config.toml
model = "segmentation model"
dataset = "rendered rooms with furniture"
cutout = 0.25
arch = "unet"
norm = "batchnorm"
hidden_act = "silu"
init = "trunc_normal_002"
learning_rate = 0.025
momentum = 0.95
orthogonalizer = "polar_express"
adamw_lr_other_params = 0.0022
max_grad_norm = 1.0
batch_size = 128
epochs = 13.2
Rows from block 7 of a small segmentation model, named by matrix and row number. Rows with one number belong to one channel. Each number is 500 + 40 x the weight over its row's rms, rounded and kept within 0 to 999. All counts start at 0. Numbers have three digits each. After the name is the row's rms in percent of the matrix's.
After each channel's rows are labels from the 100 images, of 14976, where the channel reaches its highest value: "top examples" is what is common among them. Only what is clearly more common there than usual is listed. The data: rendered rooms with furniture. In brackets: how many of the 100.
# convs0: first 3x3 conv (model.mid.0.convs.0.weight, 192x192x3x3, each kernel summed), inputs 96-191
# convs1: second 3x3 conv (model.mid.0.convs.1.weight, 192x192x3x3, transposed, each kernel summed), outputs 96-191

convs0.166 124:512457492523464471283482487488516487480448496519440487476457512459521518516474404559458555504516528555406454530542503465464512506466453517551492498487487496537490481516455494537551528479474435496536539470546490434554516488353534449452536491562493510455493497512490456492516522539430423434
convs1.166 098:501509465535494573634471511561499522486518487480546507451550508479483545519573557485501482559513491523546517502452496476489521504497519496523498502466565507511512490478481528465531506529559533490501495509517467511516421488641465528469494434473532499452537504492483509461523472464488530532
top examples: count: four (42)

convs0.177 086:468561467525461544507507485477506495526500500516467468471405512532507519508453529515455410539484508474506497541566660531484498463464465494540467476487535514551483487473464495508497535549569438496460523490533523511488462491508522458484452479450523494444534480486512578508485524495495564547
convs1.177 088:484573437527450540551460535530484361506475459522487508482538439448529557471501503512495459474530524506567527535526499462597579498508455479433485456522494538508491468556515523521508489507472477470523486500493491514440543495470494540526530456457502473549460534495476508463461513498551556449
top examples: window (94); count: four (44)

convs0.49 087:549465543507524534483528449493404608520588484498471488514491485449523542541504584507473572542537463550482530452445501544511519504479526464560472512448549453535427526524451493473539522563525519391509446466495516478586546492470492522597538505487508522569494548489460546454511490463472461487
convs1.49 138:437516488534332471490470490500560467521414483511512469567452523462484500476535423559500507522475497501464485536616531498472494480533578506459429514507448559490541490427511501478449513466531507522483495564516518463444439519499492518431462455528573518497516450509529528477443525516587483503
top examples: grey walls (25)

convs0.67 118:484566533508558502580492522456580584481520506561503484517430527525515499568636466514445464514454515433527532502437447501629554515486536465457525531519479493468519460526503530495563477507498467487476526501464556525469511516547520575552575486498447486489585549513513506479533492488515515502
convs1.67 106:464495505494469493417512487503445448497477530460513447504552466440544516464352542510511492502478511502520523486535477485509479502536540484463498499489495514474501497460572491518370499461585518459505475565544516478489446492448493466461496510521495484465470524491501532564483466482500443469
top examples: arch (33); largest object: arch (27)

convs0.178 092:524513464523544531538548480486546513529524494557432553492394478435512535492501423443534506497510477517516550569494567459494480475477514508546561523503540451464365425516487501507512542511481511510510543481504574557487494511471513512651521506506538512439543539489476480442488441458472455446
convs1.178 085:474508419491448469542456546565570370433430520471486491490483501445509568519433507578455488518548520492480519512583494508553502488492555489474403471524438532538520544477521516451472435478544470478520522503501506476476502490492506515406510391531503465500458460479501521502468500545476545611
top examples: count: three (45)

convs0.113 092:456493493457571479519490493472574582512491485490465537511452512544500564540476442459566433497488492468489557505445565512406598510480507458536490549488514499491525498516515555489518534494501517464469408541489512490483441501480451452544491517476521469602466534548505572507498509504482565522
convs1.113 075:442542523475387498459515502548499421455505534505487555450524492439496514502402547547399515509509488505428526490432489508503514478506504508506537470529514442510493488503508480499496521504496486491458455522549526541500465472511455487482547436469490543497494510433523466507471500522464552499
top examples: window (100); count: four (46)

convs0.59 098:505573519507489508469463479484545564486524483490466522548513520501452478493461447505609401528500492444445527554513536542511533494469473469508496564473517513499440510512492551520553460535552471416484487452483635462510420433533445437462404509468511454468526498525508537500504446488501470551
convs1.59 082:483500461470489463481511515478481453581441481440448500438560475469510523528382468474474545491523503459516488477402547488533527486526573496517570484577526495471507484548515473592471497406527519557478548578498433544485544527476467470499509434523557531509485512505538480518497473502468494435
top examples: window (91); count: three (43)

convs0.111 123:467461486473601511558477500465523593484523498451517454503532534525467518438468537491469450549493477520519497493429555523577485497506456501526499480519469534529434532442491531478466467434571492469506547452470522470523534524613494467530533513492502501496531520478499560533465469487550456447
convs1.111 106:497529477471417463349534473457476412549470537520468494508493531475561517536479490497535541494494446553516499463515529423424456502516477432470543515510482582510491484524482489523450483481543527458481481531523499427500454513349513510533473538481530519475452519549496511493444535533478491494
top examples: count: zero (43)

convs0.82 087:490505507475572476594426513467514510450439467465497555458500487530476451539534403438472508521500453490482499552562492490489491454481524493419563487492507528485582503468467483459510436532500552588498614521420453504501631513554515435468500519485554494502490540518566523458512521480520574480
convs1.82 085:509489496511413487419482496473457493474526522568533430511500541505494471477445536507415492462489426493521552514424461527471457497578494504490565472545496508529561513457483492491490510504474525406497424498461528413418439438367486509488510533495579534505499524448521481477495439451476527571
top examples: window (100)

convs0.134 089:513559503493553395476479488457447539512526477500578550525511497521537534544472482441451446506512504522507462520482555471504493472552563548453481506541441479531547521384415513475470479576551504447503459493452542498519470489433483488551490527506469476487457588534449535521517544441520566484
convs1.134 090:452400482490377504450553503529469481561522517509432520529505537500522529475441510478410546503483529487496505454425525465434539486375474532526521541495476442540493490511522402483464518496472520486491503491491498439445556515468459522480492506485555510573416471502494446484499482497490381533
top examples: count: three (44); dog (42); count: four (40); chair (37)

convs0.162 110:498517469488475510417553475504618448497476488510562446532474461475488505578401602506574523529474483463524516480500483532445495483451544521529501490519517489495427477491492553480518521519541492502526641544480504490595421452472484422441500520503486499408504576548483553467494549516520466548
convs1.162 107:478498485496515550545508506522510575504541453541469514516566478559523585414506439461442546491460563468519466466513502529601508468496440583615414559477486539471574469559504452509496444473418496486476441450519536483479551448544481505495492474474517478599500484461500472485470494518503447529
top examples: trophy (38)

convs0.187 086:476390475501456456520475511434548594527469504473518482489471523559526547465476538503476543489548487494453535511522481548454452471473550454574431590492499501461513441480479560487522450464556547473460397486484490465505525480521463423495521460452517473359491520479532605503477525515499518480
convs1.187 097:543534564518503453490510497429491377460507489490456524553480461407491592485439439455462499472462520551437486475439504425573525488498476511448539482499452489479515450460499498494447474484523467485514443513520501549538545435503493509545429521469466559520460512490423489537512485512483567501
top examples: window (98); count: four (44); robot (34)

convs0.125 094:516491468530529547574472493544489429486464495500448486462550513501519485490482527489480504495539473451536501448547471523612529513536528492503449456496497484530471483477447524478531453558481538522502525461526436525529555502555490494558512529504416463591489548533557489494450457493532497501
convs1.125 124:501463551560474434422547478501427631530485557502521479530502495488546495469533498468510468528461470493493490494477475536454491448505478460543500522496516506513493536442486447501455515476526484456456481549516522470486471487505491459462498522485568481401515488498450508511491493507473485532
top examples: count: zero (40)

convs0.154 089:466501467538370475446477520471448433502573489487526536468467514475492564588516530438533540467525490599506533490426538524471496487478509572568531535471482506518506508479486520520505529460540580487488548527552493475540525495373471491469527487489478475494528497499502339529475593514465514536
convs1.154 086:505551522437654449599550487524497619512517506535492415518557509518493501552531544499476472528488552503428498483528522465579553445447483504437454460483513502516529513493506495501514498552407495518466470465484517488488541456609518498516478524465497491533490490517510550487468500522559523481
top examples: white walls (30)

convs0.72 100:522573485504429506565515455488546425487518511454512469513552495441480486532413520448588487507508475515494538495526467546452506519457559526550495525469532480501443542512479523474483506504562525468492519539484550491522399485528466442429507501488444488461525544516477445484510551468537458506
convs1.72 116:470531480502543531491505460439532604552489500461528532506510504565498542448501469478397563484487528471529425495484527586559500503518529524543446588505479475458594493530486452564496498422518526509487525494478501470438602504502496470544504460473620478565556497482533518506439450562488486486
top examples: ladder (37)

convs0.152 114:528464491512464517382541461497500488489492520479430514466441507449484511455413416487453526445507493526463472508536466530502483490415511444549520483506539514525444492500443542526478503564569405537498599448521505522515525478410514483553472473509529485507465431483520480482493543487451376490
convs1.152 113:405568512535511508557452526455540465484516516447509528467542495523501577540549534501497488549560486494531579557516515489499512491478530461480429520570540487495505458478495522502532519494470554459502489482467526488485462528550509516482521456476589469504512514465533543476503489564483586479
top examples: count: four (45); flower (43); ladder (36)

convs0.21 090:484565518513566469589454527472535520526461498612448453465553493509538503563472519423453495458450481485534464525571485480459490526469660577522552531498489470479520509461419489517532483511522479619491587572475481525502476533473512482540507503482401509505472563524484485494449525504479475425
convs1.21 094:518444527556441568478499494516446522479479486519458465457498506572443502437531497522452513482553488449487480508549447528557535455490496490555427542484508510544582483497514471517520465515428493481460479462500535443474523455501490495483504467475630518542478433425492484425456466396472462547
top examples: robot (42); largest object: robot (25)

convs0.12 109:544485507507553458500437484481476521486584495487511542475433510508503505467679497515477455539475528534415487552478560498531482449550476489535506520516508462529532441545465505456561498558473489462475464511527501517457499452520515612553507508504479518620564522515502500472548479475503552523
convs1.12 100:483499479450439514455509511541479486469462498510537424517515479460522526494376531545568449480478503519585541511582512487548550551507506478490507501478486516493498527477576576480420483503602492525553467553521519543539466514488519457470542486528455509453475528461549511539471470468475501512
top examples: sofa (52); count: four (45); largest object: sofa (39)

convs0.7 099:523463469483469545535472464567548474492550469479569414499482449493448502498502467533543418523445503497439511467477572541460473494464511559488481543494574476508475466512447524512519508554455510450494465483517502478498477505445520471417499488491542490559517519511506432495500506449560542536
convs1.7 110:563485533555540474457517497472506561605433475525525549493474516501501491421470495528420514462460458544483456510504515549483532463486475470553477544497467507482524509495467456508502492437575503499485523503491448499466546477501481446555498483488559517443465480503440527461516465512439381482
top examples: trophy (42)

convs0.33 106:504508488492533592570513496493571561505575516513509500526492505488520449482657532455522496564475445446460504452522460509523511474495548484492482452532468501497483512492436570491544519452428527472484496462479553510516522505495453592505539463471495485474532548524478487511550468513534518487
convs1.33 100:474460501521552463446517486471493439494496503505564506496558499481511575467388510521529491469476527490574509487507515519571479511546504525485507547464489494495512538478607512479410482480621524452551491519503506506501440527458553457506478514518522521491505536532537459540438460508469447511
top examples: dog (41); count: four (39)

convs0.38 111:503432500515510523449542453524500472582504512455498452511470502465455521496451473485487518524522521556521497481494475495597512489486487492587414447550518497504569498448450557521457514543505518493483475431505498504530505506473551435523537461451522453484482490514546541478455490494453333474
convs1.38 082:467503535510478477471456522521503519512446467552545510501492482475466480541528504469503482534451509536558532547524489487430529478487474519484539481475541473522450511497453545468516456502527510454515538462503484461459491511421519516462461504471497474507560527501480529485536505513584649531
top examples: window (96)

convs0.57 094:539590501510484540500477482511505558525415466523506499513499504523491404466445486448409447514485514484522487492612514535490569503491607496544486462466484499502515493488483559482566494496526497581503600504464568489580539437492505464526469470470502490494468455467502521480457477484457428472
convs1.57 099:469467461533419556479461538509508516527474553494446501471471458579530506446499515465505500511559479485530486533489467554456527490551513525495438547551504592494521474524562451551477514526512519447491485510521495456468457506490520503489515420450594482481491471504467528468492446502455501520
top examples: lamp (41); umbrella (36)

convs0.109 083:450462526550395564448456471461468470472469516530478514525488564490448538579491422533552566549485488612527511461486471557428550485440503498479531566493504499518449499488475458482528530530498492545487513498509541498596437506489466526510523503463470507473522464522474526512485599505430461445
convs1.109 084:501558504423683432561496471515549644496494492522494459534494536588497489481493544463522478516507532465447481481503537463542565468462474530486437478480535437536496463524459499476513517480450473530492480464450457451498533488612529496538473509499483492521493517506476513475507568530533542467
top examples: white walls (25)

convs0.167 087:524547429498555520507502477476518555453467504515469494492460480529468497493476549483475433512515488505493461590573568574543543520454487522513449518519423489512515505442526512451488519491455589484484503466522565438509494570504468533426526496540634501508478506490511572483450489514534453486
convs1.167 091:471560485517412510478523525460499375490504496498548538451461496464525510516419478463502447473446514480472472472440530496460483470560517449479550483481501564529490442547450567506520457528494500477513533414530426494509508547538502487560496556490471467507529471510462428512518492493544556462
top examples: count: three (44); table (37)

convs0.70 103:471507514515560544563515488541542475474498520491508525478416543519490463461660435521492530450509493477454481574499506512560530482519521481538415495492545507499503470465499608488612519470540516493501492445523557531471551496505536544523519502524487497534506464478502467496495468492511491505
convs1.70 088:507468467477443489478472476499486458483479492508575461528543470474474579498449552534579485542518523522548559505514554486518469572505530466456503544479504520503464533485551560501426482507561507472526457597523465578515464528496528459462495507533521544469512554520550530582476458469481488520
top examples: sofa (48); count: four (40); largest object: sofa (39)

convs0.95 072:519447509475536500552505474537538486492501512550636525558575499587487474499509524487470358525493488429508510531567421531582517485533510521468512520535493509525540515452463530467481420496488589443478501549459513454463480504568525542494464555526517527446526557485502539468489480495414582513
convs1.95 101:467509487477503427443509502442514437502483480517445511531521452438514444465389438482504567443406507461464459458445552506409480492466484529472478438404470547467513422483554466510484555465540455500517495460530434442446516506464495447474478524542423477509430490477449484500463545483521399545
top examples: chair (38)

convs0.45 100:542473475522543472554493459510544399493486480512384472505500518505525530522609448466441501531508458457474507460428514473600541472510494416531517459496465474482497464494419490476607507524501541452489494479505486505538466472468487526641538483517489536540491527503496511466536493449469461472
convs1.45 095:455483528488467460422428498546501462533490496492546442497548480445495490542411530542509432535491500521547529533517488459519462482538511535437475504528504502515437535458555537526382470567613511474524454565533483450460430531472514489378536495496488479419504545524517506522502449529492481547
top examples: barrel (34)

convs0.85 097:564536492472516509538448471483563477490578470493601488510539505485483499497458485524565443482506465487530501489452415520552514502494472477476556466496513475489486489487463493495518433584386573469489484495510540537534501503497508503496544489515490486499486598526486490471470515491495545457
convs1.85 109:461452458477564465408566475464528579522479516491531551474483461492478457446466478460476522447491468489475500524481561576482476489476557455512438501517465515489545483511500481478446543482592451541507547465487498495443490471500495439533477493469519503438517456552508525459522526467498397543
top examples: dog (35)

convs0.64 099:550449467474478563442545484496536473528480505471442627507412475421473560476485447498482492527533510533489531625493558536435494472469483434586505481504505545504481480497541511483505526488468496545469505486532513521505577456535510494532498485495534464502489546436515503440431465514405429420
convs1.64 087:475595474446528491589483503518484472437490508478479508430489486441489554543439545473483471534545480498544557491471470450513488519497500533519481477519481512513505501562528492519507439444484473462523404558571533539491470463519528539481493425491497483424469466494523537509537504521523671547
top examples: count: four (46); lamp (35)

convs0.66 123:484460430464470495547545475509571456537482500480494494519463421514479508559491469476488521498496505486456496455512457542429541509441501507494470550489520530501639507517509491498535554510431482563498526494479521481464686444523493463431502487501534490476452499510497633492496488504497437495
convs1.66 124:521496575482443436483466555504429518429503494520559482479561523517516516549467506458457423450500454506515534499461499482411453507534514488488568463500520459567458480499481517474503486545512470422513522519482455462533451484461501455498479518506457466431507528445518490499551461506454609565
top examples: flower (37)

convs0.43 112:487454522497441461315517448463497357503484487468484526504485560510448511552523454502554535528573486583525495522495497502392473485507521506539503532485468428489424495438545488496532505531489575553494525521514489501582387514356510464498490483468489500481513528493490406524523557485537465478
convs1.43 106:517582494438604438702508539537498648433502480499517472481514526540474495531517551466489469544470517500476483505501547494522547481483464557492471511519525510550536481498458497493491514502452524577507499465475498503517609515646496503488462500478482457503513507551483551469464537501479555530
top examples: flower (36)

convs0.191 099:482505473465440542549486457497609525504485501487419464538544456495482504460451465452508470480467521484482481516495528568481499476433474498496460541497465484482476509525475521506559514558476443506489554538515502480563510491381481424556482521484589460453448539504515481447491475519441465531
convs1.191 089:474536468523501515458486563487438436445500489428514560431455503481488542550448488473450562539567497501526559507401482425433517491480471506570541493626495450527494526496470516537474528515474475479488435501528543535485467498517479555496480452446451494452462511457472486495482523518496596484
top examples: count: four (53)

convs0.172 108:542539506487525533509473476477529549499513511463503500476372552522511410507681492475508471485467506450448480563534519531482567505502499471500585501504482512480492489445483498515589493497526489477504453442509576489481470457474481525506501460515509556543537523483450531447538507518415506490
convs1.172 091:472467471441512515468490439542499400498471527488557481483557481461509536515417563539512443493494514536588520500515463460568452501480508522432479572506539447525531528508562549504413454484608524555537517540474453569542432470514494485418512453508478496454496525504543477521511456504491479527
top examples: count: four (47); dog (38)

convs0.155 119:465466541507447493348459468529506518506523492490478506481424534507475536497631437480558504473506478498492500488469508465447470498489476494544502481517464508481360510490391568520586522491468495497502479489506489453523489528341504521521436461459445484462526470508449457483550534494464506506
convs1.155 089:491471451487549464656485511542481445527527509455574468491589483499542513538497630553504513558465470528536507483514525546557514526494540531483465520469556488568581534511609516497419489504547539513567472519496500560484478504653552505455514525497489461509506566486547507495516494503485463529
top examples: dog (58); count: four (49); largest object: dog (32)